Weights of a small image classifier: arch pvt.
Rows from block 4 of a small image classifier, named by matrix and row number. Rows with one number belong to one neuron. Each number is 500 + 25 x the weight over its row's rms, rounded and kept within 0 to 999. All counts start at 0. Numbers have three digits each. After the name is the row's rms in percent of the matrix's.
After each neuron's rows are labels from the 100 images, of 14976, where the neuron reaches its largest size: "top examples" is what is common among them. Only what is clearly more common there than usual is listed. The data: gratings and oriented noise at many angles and scales.
# gate: MLP gate (model.blocks.4.mlp.gate.weight, 576x192), inputs 0-95
# fc1: MLP up (model.blocks.4.mlp.fc1.weight, 576x192), inputs 0-95
# fc2: MLP down (model.blocks.4.mlp.fc2.weight, 192x576, transposed), outputs 0-95

gate.321 078:494543519476451481475515489525511474524457504482527490506495496498527503491483505480473490465518496552533557469516483495505469471490486494501516533482506481534509480478551510480525479548483499510450576502496486498503518502452491454490525570512500515504512469498520508503514497467524464510
fc1.321 083:509452503480503503502533517475520486474470483506553525565453503533490465509479476473508498523481508511492484520478524517506523528503497468518525519523493515531506468485501485496486530501491521497509537517488546493522477481487495458488460458478513498505489513480504505473480465475466475496
fc2.321 082:488501500487439447503499509529498496472529484505538489467491486487506495522502514486517540529486509522481505521483513539449499489476489485507510493491475500526516509460497474566493500520502488456469487495514489494503492506475519519508531479494544472449506505514465464484463464450479497509
top examples: square grating; very fine; stripes at 120 degrees

gate.415 159:484470441518502533495555509458525507494505512503504462456463505514484473474529540500520480513510452518489481547527529493502511437494513547502508491483461505483482507524493485495454525486492511472497459531470483514493520524481477466460466515487494499506544517542483501484515487490489491505
fc1.415 173:509502554487466467477452508558457486494524504472492529495516485497461480497494490502490513475532539504476504450501477468521515501496485460544474479542497498474484524512506469490529512482467531531485561531505501487484475481506508485522517506517476466509440461501511496550534466535492504511
fc2.415 161:481531548478445516480533485508443505501500491511486478488555519558456497501508532519474510499518463487493475497489510491525503455424495520510514493492469494475489479434500517487510509483494487529482497497494521535485505505499495476525507498456470485480499470493498515464497500514500511517
top examples: very fine; square grating; stripes at 120 degrees

gate.342 013:468535492511544536490505517514505473455506491527525491537485551461506538480534467510484505457505517527482475539506504502480484524474482479528529497450496498496513535476499501489512532485487449537479480503465510513521473491508506515497461483499492485495530518482519511503574489530487476471
fc1.342 014:519502534505474512550477476521492538483529520475482466475488510491531463477472464508527527509479490459473507469479514516521488460545458521517470516503516552505498477525468519473487497515539514451488493466499512499483523486539460505485509497508529465542473478505490559535487476509504482537
fc2.342 014:491515539497486459559523485480489532502496518478505478495495472477510513459497476466525464488512452500558477476525481530458517432501461497496491473483519522431485511475530519489495480494504502519489479531501439535550481471459493505462504476463514470513517504521490511498494469482487533493
top examples: square grating; stripes at 135 degrees; stripes at 0 degrees

gate.241 116:510514527491487501485459473518455462495478520495487531509517490506508504532483529498507502492471503453485526491477457486511592488533515507529516515511465499503480522513500476527488537507527506474526482492484495445448477523557525489506542519521462490505514534503462500475503508515514500535
fc1.241 109:464471533483522528468511485482494545567472512493520494496505488522472504473511523509516490538504490501480498528505534510530502494441520493521513501505532529510489510488499525503488456488507451500553497494463442520518494481474509487498481452508461503496484494448452470508478505496475553485
fc2.241 105:460509533480524482490483471467441497499491489551499466481511493480451489533495507484496468496514474531487454476476509496505516476513484499540547499476533510511489473492458503494478497498500482485494489486480434513515485525502502489557471523463499492467481521505538475514530463513497533501
top examples: coloured; very fine; stripes at 30 degrees; kind: square grating

gate.524 013:471532492544525513508504523460488512479534487491555521467512508503514464476477469489495485486509521511494470527472544518495530502487553488507502531554473504463505549458521563497503496487504525476530478469500487555494569479484507465502483485491480513514482522482505490514523497505552497447
fc1.524 010:481501479482496550467478483487486499516477500522476476472523435542478468522518482500476521545499444518528506493518456496485528486504477494507493502505497479504473507546511506533518501467514485501488489487495494478516525537515515512492475498457478503464492508520513517493501479449485497505
fc2.524 011:493497519535497514510507503496455505504485492521462479497531502499522475518511494467469465515469524493495476554452511488504484519474538474519492548493468492497540506502474526497508473509475536479554505536538502512479542530537509526536526503493521500497494521437525471525542517461555456475
top examples: coloured; very fine; square grating; angle: stripes at 150 degrees

gate.400 026:518529527498500512523544521471511507527475443504510513518508517488478479442476496532507510481518515510489499467509523526495478552496531471554476486465552503484523502465516529484529479518466524503515481525520530514542481478473511520521513513473537497496497517467480475492510499485490461482
fc1.400 025:532486507500502508503474521507514507512478516492552467469511498526481492525529512517472484501494527520469534488479473502518508533509494523492506464479549498495512487572471496498497520500487473537460493486558498498517503507460523499495495488491490522486509458535471490471511486432531508490
fc2.400 026:480545493484517542441482490522500497544480471494488467544525504489488475487491504494499502563496503506507510505504481480478455520488496495510468547502489530481550485483528525463511476499465449494543477497497538515478511517504540510500528513480454485456496515488453486502510470508493481503
top examples: very fine; stripes at 0 degrees; dashes

gate.253 180:496506536482486483545563503482460482572494488484494516487474494505421501483506468491510515479515484518525496509536491466540513490504483520521480457479516478468457496527506539504486507497524512459529493504452548546503495530511484521489490483517522533540463504516485530508523514520522489481
fc1.253 180:481505481503498491526537510513492485473452476495503471521515485507462463492503531482500511568507499496519506529532502495512495462535516481459491494478530459449456487437477493505505479477463469479504532551498483536509477525492513531515466480500478547493523504487488535539526504505506526506
fc2.253 169:507575503469514522539484488495528507498487497479511481485490506452502495527490472536491499489509531510493447496499534513532493489483509506484467493502529489481490493580529496488493498466523528494530505454522501473499507492500478529531484506520522477574481497506429494517446505472495446526
top examples: coloured; very fine; stripes at 60 degrees; angle: stripes at 75 degrees

gate.169 013:539534502512526522471491515451473516481524517530447508472465499517488506541526473489527531507516528502513535476490476530487479500507507507496480471481503496488530498540465482518509471521542496518544486490533498555499463517459508496475489495479535478459469509521475534507524507539456548495
fc1.169 013:453532479525543498535540500486457525466463459514507492494544473526491517494475502543513543514547491471514461529499492494513511529524492485482551466492456471451467510511506501477501482545502498511553505512474503501474483446512499472528484459466519511497527524495483462481514457515523527509
fc2.169 013:526506483511542495519515475483474528507490496476500483505474515477491488518519517502481489546533521501532494533487497504465526523459546463493472485493494470522529519519448493509517479482513502516454476496558497531508446510459542477499450520477531502458506514477533468531498472523476478486
top examples: coloured; very fine; stripes at 60 degrees; angle: stripes at 45 degrees

gate.32 151:524496496453492500514549502428480495507476518503515504499524482512502514466474489485474514444468519524465509527503513462526493512483458526540537521509523480539522461490535500482547443520497468500488445530471477512471524485497477528472491511499530513485502497480492501530436534527490517509
fc1.32 150:486545535503482479538486489529504543477518486506507468488468482535531463476505524506493527466468475485487564488485502476463545483509489529478487480512513450501475493472488529502530510515524509549481481541523487501566504455485536525487431529505524535556525472524505452477487486502486525490
fc2.32 157:490530507491552513499498503539454548506507462522526510533466494496543508518500520515481472454491524451493489525528544505511509477472504515486486460528475469556495519541488493478527533509498507457501527508503458539472568527499509479514489477490470528469486498523513524479467531483455511462
top examples: coloured; stripes at 75 degrees; very fine